python train.py --model="autoregressive pixel model" --dataset="pixel-art sprites of 400 made-up characters on tiled backdrops" --train_examples=98750 --image_size=20 --horizontal_flip=false --levels_per_channel=8 --vocab_size=513 --arch="transformer_decoder" --width=192 --layers=10 --norm="layernorm" --norm_position="pre" --activation="silu" --mlp_ratio=3 --head_dim=16 --fused_qkv=true --bias="all" --qk_norm=false --parallel_block=false --inner_norm=false --positions="learned" --tie_embeddings=false --init="torch_default" --residual_init="zero_last" --optimizer="cautious_adamw" --lr=0.00099 --beta1=0.9 --beta2=0.999 --eps=1e-08 --grad_clip=0.5 --steps=15400 --batch_size=128 --epochs=20.0 --lr_schedule="linear" --final_lr_fraction=0.1 --warmup_steps=3080 --weight_decay=0.1
Rows from block 7 of a small autoregressive pixel model, named by matrix and row number. Rows with one number belong to one neuron. Each number is 128 + 24 x the weight over its row's rms, rounded and kept within 0 to 255. All counts start at 0. Numbers have three digits each.
After each neuron's rows are labels from the 100 images, of 14976, where the neuron reaches its highest value: "top examples" is what is common among them. Only what is clearly more common there than usual is listed. The data: pixel-art sprites of 400 made-up characters on tiled backdrops.
# fc1: MLP up (model.blocks.7.mlp.fc1.weight, 576x192), inputs 0-191
# fc2: MLP down (model.blocks.7.mlp.fc2.weight, 192x576, transposed), outputs 0-191

fc1.93:152116186120077090096112114127176117146114114119122124138111149140116109068094124131142124132163131117124128100161089123082128112133172139161143119125129147181121152127118109129181115123109126154127095131125126108113110099157161098149129153148101132116109135149157136105132159091132128134141130143177126109171111158132116134111158102145178177121090152110109142172164084112184148078122103164175148121147115117128127137110100113149092135133132127129112122115133118070168113109122121138154170145139132133141135121121132132130138146139135129141189131126134151077071138088107116103
fc2.93:143128124152112135164116119083106121170125135118131096154139104141164090125147148130121143130114117110130140115131109134108136145111109086136132165095117140181153092153157081120128141108164102152143096144143147127057087124176132107092126144110121124124140145074116114130139103089130152075126121129098144117127147108135148121104137136125146117120105110120150121177106110074116126107123133153136093151108168110130151134141139140134088153128121117102110184157132148109139160089111135126146117230137132095141146148149124113122100124128100134151152184135184095124151141108156111108
top examples: blue

fc1.36:130160111115107146119101119162127134133119106098146099131109118112139177098122128116143105141131128150107088107177130154082113101133111146145062105131110124108098127104128139172095168160127134141123178125156126147092125158115100103162131136136125114099101122150129121104142141133123095165134132144086124141111094121143199173133139120113120150078104175139098128159121190111153115132132116120102179129111099116122124144088160120145120178114166072154148149139144081145087116102147117156121107131103098127125104139169114125122152117128134150148169123140151128124167136158117167120
fc2.36:132075165145139083114165140094115140125124130145099164137120140144115106103157163128121126136156113123119123107137134130127123139120174112082109129107152128148134152123149106137138120118131109178099105146080152139133096123147149116129144119129147192135093132123200171123079117107097151092148136158140107107132119133158082108151157133156164149131124140133142137095154121153103087090125125107125087162127140150119110105169066157138139099119132121123095141079116153117148119112065132157151139139130155103083144132175156141154112150103114149142118126128119107148104071137118145093
top examples: white

fc1.20:106130123122071104137131127093116127152120132172139145155146116101115121101078122132134085150110126168168110117128090145133075162126142143094089130124099115131078135109089121122167134190121110147151112121157105147141121153150186139133125141136163125132152135104103097128137101144119146116125127137150108143142120114103150121131128155078119138147155145106144141105134131081075113136139137140089137112087110150102134190118077137166093113127108102095124119117146113132119157128144112141100147106074139124139152129146115081116133131155102188177120144150177151122123170134159137136
fc2.20:162109094128126102111153134123135188079127117096133143147129137145125123159154181144114147128144151112123117148126164163135082144135091154130091123191118101114145084125093121089107156121143125103145112130123148119109138141125128115134109110153140165104131122126118127099129160135125135119108138119075219148140145140108142127097130136142077120145143132127171146116114138084095069105180123173131106105121127121134114159119105135116105119162099124110131149134101139130143134168118152151136090112121119172109144135144122073129136113178107098152162135121137131179121175094124117109
top examples: teal

fc1.539:109183096132125124134080155121161133114142118143113113132157082103070119120153062114151112123135119116128079133119093177104118110112135120130129101127101092138165146163106133135133145143142151174117100144120121138143113141114148120172202113122080095105134125106127102149157114148114104161135116170115112122188138117128093099146166108119148104087134166121142139135133134122166107158117137154130121102151114146088115143137113135188124115109137133116115141144141126094104091154134105105125144144134134139173166166145118136144130137162105204103117092142125129144106102127107124137
fc2.539:124165126126104145126103135113126107180098141117153093119153160099118150131086163168119145140164083122110131117130139098121106159133121178145129121113166175135153181127132144106130135156124119099115126143119117136141169112153131126101104122135146099102162106147141112092092153114127138100117096118101119157100157132120107154134165105137103053133155130139064126123129100121164133079135146155073101145116124145099110151097102099140127111074179131151156160124153119135130167119146099138133144101134142135127103125134081104154109124152142128101076119161159146146130143147128170139
top examples: teal

fc1.16:145161128161118110051150133118142143150123121114127132101121092085094176119131134123146150147176092131169153121114111111106144131100107149121115095125127200117136086149090139125135119116126165156122132114141129112139123141140156105121150136119150110141140127145110085126117123129169151140108147128148117113200092105095150141151159088069133099092125128103116146106108110105160080141155134131164150143140135157103127185094131143141156096090114160137144176142132114092129123130183105161111150088140142152129164154122109118148119108131111144141109107126101129111119099122120092150
fc2.16:100114124085146145156105170090096132111124086160113134150164112121126114109128103100098125112094154174103113157156133147138153118167192132124134136139150134159109108133147105088097108123097119099141120120126119162123150116119135123090111156135121136119115126130115125113138109128106110116147122136111107138100145117159132132148116172131123099147148101177141098148112112084094128110148119116142137069124176155130134114130134208113105097109149106147062116115145112117117138133104115173110117149121160116113140149111139118101153146152091148123097142193179161156152125147144186104
top examples: teal

fc1.184:128169152101140166110166120130147109144142107134105119096105148113121140078116113131116127163136134105132111157101139151147105124124115123147092112079131139137163140131121148158108117187136164136141151091104188116109100173127099135118140143059114161131140117130135136147138161116120140117141100176100075085143127116134095136153127089117161116098120131150160107170139137157096127136094117126115115086103100127128128101122113096147149165099131123085119159132149149155108125082116145159074111149138112141157163138131093090162139135138103138149129147121140121113136193072116119131
fc2.184:132168121115118106133121106110124133109133165125099116150121121156135092145148162162081097135117124150095111142148158145115136117142140118116150157111135101165093146107152113132137139085147137131126113136148139146152103105130138148111142133148168136098128135102092116144155128146104136132135116116093168082128183155142134104171132122144145151164129135117142095156139114127126145131178146094114112162101148118165113111135090173100095132149118134141084120095133111132184104152121127062161116174100147092064143121135129139099141131078124157118184117097113131094140106142132141054
top examples: white

fc1.543:141152104137109176119146140133150128113138046102136126114078130137135170090122092087124078128160138134114166157140099125114113122097111124132134146128126186128184104148134096113078150136140121122123165085095162167119107123152128115112140157130110153167125117168086123115123106166158103101154146157153136106133141140110116148131115071109134112167133115129147133122139150157146099123140128117112143112136098141175109096137131150104140130168164144108115155108122092095154104128099110118125151107136133155161108099093129155172125142084126111123153123157148165118148148097105161107
fc2.543:150151098137122155130098131135134092109103164104113143141116141096090094143160147104098130117129158113091119135167144087105101125173097183172100156137156104157126123089129138144170101081135129094140112161151178131142127090109149121121120121128130129113186075107171115151148128134098117101119150110125120179138153138115128107109158134165125138135067149149131108153153111143094139132129169129137136138119157094158131154164124108118095130100138106145141112129085150140132157106144133102156098098125154124117155132112083102105110119161141110138162121136143142154141089123162074128
top examples: white; yellow

fc1.428:158172153123143110110123126144116152159103124113136108152118141143113118160149155109140129158116169092156137146149110133141088105134134088186128138111126127099148132057118159141145201125120143100124108093104118130081116120119130123180136138156112124150115113123117124122171099154082121138128098102148143131117111135108105144091148127165170136133100121089128172121149088106128160151114124144123134107119087110134124124083115157137087103102158109152120103110151108094126148095096108086136167167141100125175139100139102177169133157087142166146151119137161123113133124127137146112
fc2.428:081113099120085155163091127138138110112145137140130149121149148123117131130083129143089137128098159164131093141122141166128140137115126152142159152147101135136132144148147118096132073144152119138124138138191130137140152113094097155095098100122136137101146110081090153113145109159118088115175106139094147163157173114123138106108127100185146142133129155127094126118145151080138112124166104149120123159141137099144122154105131107106202163123089142153116101154135118175160131137110116137137100104133160104085133150111117132112105144122110112126090125116152117121107157108113068172
top examples: blue

fc1.500:134134176159097128057133155138171132157117130099107097117120094132160111117116135117156130157142137082112140153120130157113103091101156084155079147144139129163194094130143162121109146097098158102128131128106166096107125110138126136155149127126117111184131128128120112139133175092086117101118135156158148136105137099140099139138136121157148162132105122106138149160088095081138129113152107167145206111157112087115067109104150162150120123114124127133166135143137101114109134130129129130116126106113141137156147152128120109147128162091124148127136089103092126140110142148120117129
fc2.500:176113090136168119124083128141095145111127162112154113154154111153130137142108165102117130091120158137161151100157156166138096128087151167096130121120138125194125111132157136072161092151107129133153120127115081105120081117079122097103146154151143093136103120174106100151133127091144137170123105105102153126108143121126164112087190098121122121104114107139137127135135110122125160098142100153128086124142123106139124158135153136150094167133125133137072143136156180112119131119137127169163139126109121123119149107127143111165113135091100131154105133159142150126141117092144103151
top examples: blue

fc1.132:134103134124104131136113123176133106153130149148094117146146156144106120083144100079133120171124132127134110125133099121170125144124102108142115089092126091104125177123166126157149157167148131128132118122108116097120109108136116163130093148117143143151164113138151120144132131113113115151145139156179118155175114117121118079145100136143174134141133150134140154120125122130132100116078116119130132090133125115101158142079156166158108162103106088094133143132162146119111153119134104164042166107112106093125103199133112147112151124177118141127104163127129108132119107124184093141
fc2.132:136159110151166135108131103125152125092107127109123147111095113090141162133143141165125117114122126138143125147167119150079152093128130189162116154135123156132130072162097151107123110103140122093094167113174156137124131145140166110117184160131100117108087132150117174153080107129139112119127124122114119130149133138136132156111122139093092138125115112128161085160106185128144158106157106163137100169117157128148099138154120161097161130121126188158103148111086085108133098098116123107174099136113132149135133098118107127116096130073136128149167112125129152116112106125103147110
top examples: yellow

fc1.480:118125127126127113113138141158165093151160127124149155109171128113125156098124070165064115127159130150128121176088105132167137149104118127122096107119121113126124121127190087168116114134097110165128119073105143129172145192120107173146123159113109155121115067137163140116116108137083103103123127122132133157171125130112115103102115106144147110103160109117136125126155143122135131138128088127115209130173117116107124179111125171141165119161141109125154107137120126128122158157132124134135118109123125183102139131141149121144159131137083136162146103132156103126140126126117108109
fc2.480:130158104164126131165066124123109117142087147118152106135141145135125093147082160057136117085108113161117116136127121131137125171127134141122161155135153110144117146119120149124134128141116137147152115143159096109060096152093103101129126067144122077130158146139114087154119186158152097176130162136103143119118124088162154133136168130146113105143097171148104126144137076160107166119120130109090118128146162118119107138141119111189114109097113091113151142146124117150108143153159139149129164156132116091117102149131131114124103108120144135096140147147134113094124096128145156129
top examples: white

fc1.151:175128172135120128132079132148079151113137106098120095129119130092127103126130124098133140165114101094096126110150117146148131141155136140129075169100130097110132150098105153151122157139134099141127141151100182178086100085131152094167112102096139085128152124114147087110140142141105115139130146135126093201090119134139092171134147105120177130161124191136120155151134095140133134143128130146079138140145122151120130112119126124132100129083163143130134139117153108110132076096141129154117133146141120078124069135135138137110126168113171110136129118148129167125093142134138128128
fc2.151:103121097118113097076182134134128093087081141154122147147168150158112122109124122097136123121114139144125117118173144158118139117121092114134174121100147137135141140164148148132132095177152142122180150121181081118120138142096084136117140129139102131136129115171121146133155121154136131143123083084142111114194121123108149148157156105121111134118078090101130083094119171127118128106138127113101152110163080124152106143133084133141170125139078115102118089142138108167110170160156120122107136114114131129153182129133154134144157117115151147100101131129107103119114096119118149132
top examples: white

fc1.280:157117139155123155085147114170136123143095122119117126089105110116099165104120106134135100108173137113136156056127145103138100146113065124128119087114110149126105170120131136110138132100105154158127164125156137103127130117157129092152154165151099068146129094127141140137097126123132164148134153133110094112169096154116099113145135124074134087103164082119105139134173102174129141134139148151131139114091101118117115133145144165131125111163127117130102185111151161142105103132150126151122165116154137156153184149099127107140103135136103166112173145140147144128140152110127151094
fc2.280:115167131117099133136135131125085148114164100143098144143147134138157138155129148071147145134123146114117137173142116132106156097177143106101127116152144132127112098157121147163145109213085104097124166116116104146126136149120098131131079068158142113115116105113095089137104127114108137105128102097129138148120122130164155115120146131176139138120111119192153092094166144113128090108137149127122116107166110163078166144132138131132123105133118118149123125124102093116119149170119115067133169144126120161110171160156127113130104093098124130137112129114182150093109136137117133151
top examples: blue

fc1.214:126147107127132115134134128161137189143151137143120133140101166080089157132112142088144092107120107114116137150134096131128124114148124127134139144161107130126116119132118127151138168139080161144102121134144175158142099096103162101136139140124065098152127112125161163091124125111116108124130170150119169118164118162094112117107158094106158190147118143123154122123113154094164091142136132104108160088100093109127116135166121145142121118131211155146093133143135119133092138088125131137106186131116130105112102112131141161126110160118097108155139075143097128082121142098120115137
fc2.214:140113172114135137109103099107116099103068110142151150106127130139144086142120158101167124122147144080122114125164161136110140155121145152121100108188144129146129135152117130108153065091139137104109103111159152127114132178127139117115124145202129110097110154134157102162114163118120151104108072120134126094139157130116092131139072111154121104119128149120128153127119088143158168145143138119139078158090142151162153148083106131159118157130130084164124136107139139119130119138080128175167128120139086106127123116142115111129126121172124138118147133147165123136131110084105114160
top examples: yellow

fc1.443:140101175132116120108107143130152089107141107116099157112112087151137152130104156112162108135144165078121107160096128121110171148141138109144082168137066124112135137123146113127128108181107122165096142129103160100162112089102156129116121129155108119153119142066199159097126160112130129088121120149196106135120103166098138141088128133097155158073159160130142116121137098128110145122155116166108151122158150127143134153138109116134114097107126109112152120123168128140123124115107111099147110125145126090131151178109119130139128124099090125122133116145095144090111115117094098132
fc2.443:162111169141119149144097145108145132120163113118098154125182089174108112141122149109132120119175151112137161130111123136121163181092105163141103111126088162145163147121128145139132142129099142165099103123131127133140085129118137124138094152123113120124083165181102133109131141091115123129106144117133137134116107144117105146099147102109131131141142120106140134135144140121164143117116140134134091150103128128103109119134091145097143134090152111119064106098121177143104118079128149116157096189109130126121159159149119198127141141123081103148149126120121105130128074110061164162
top examples: blue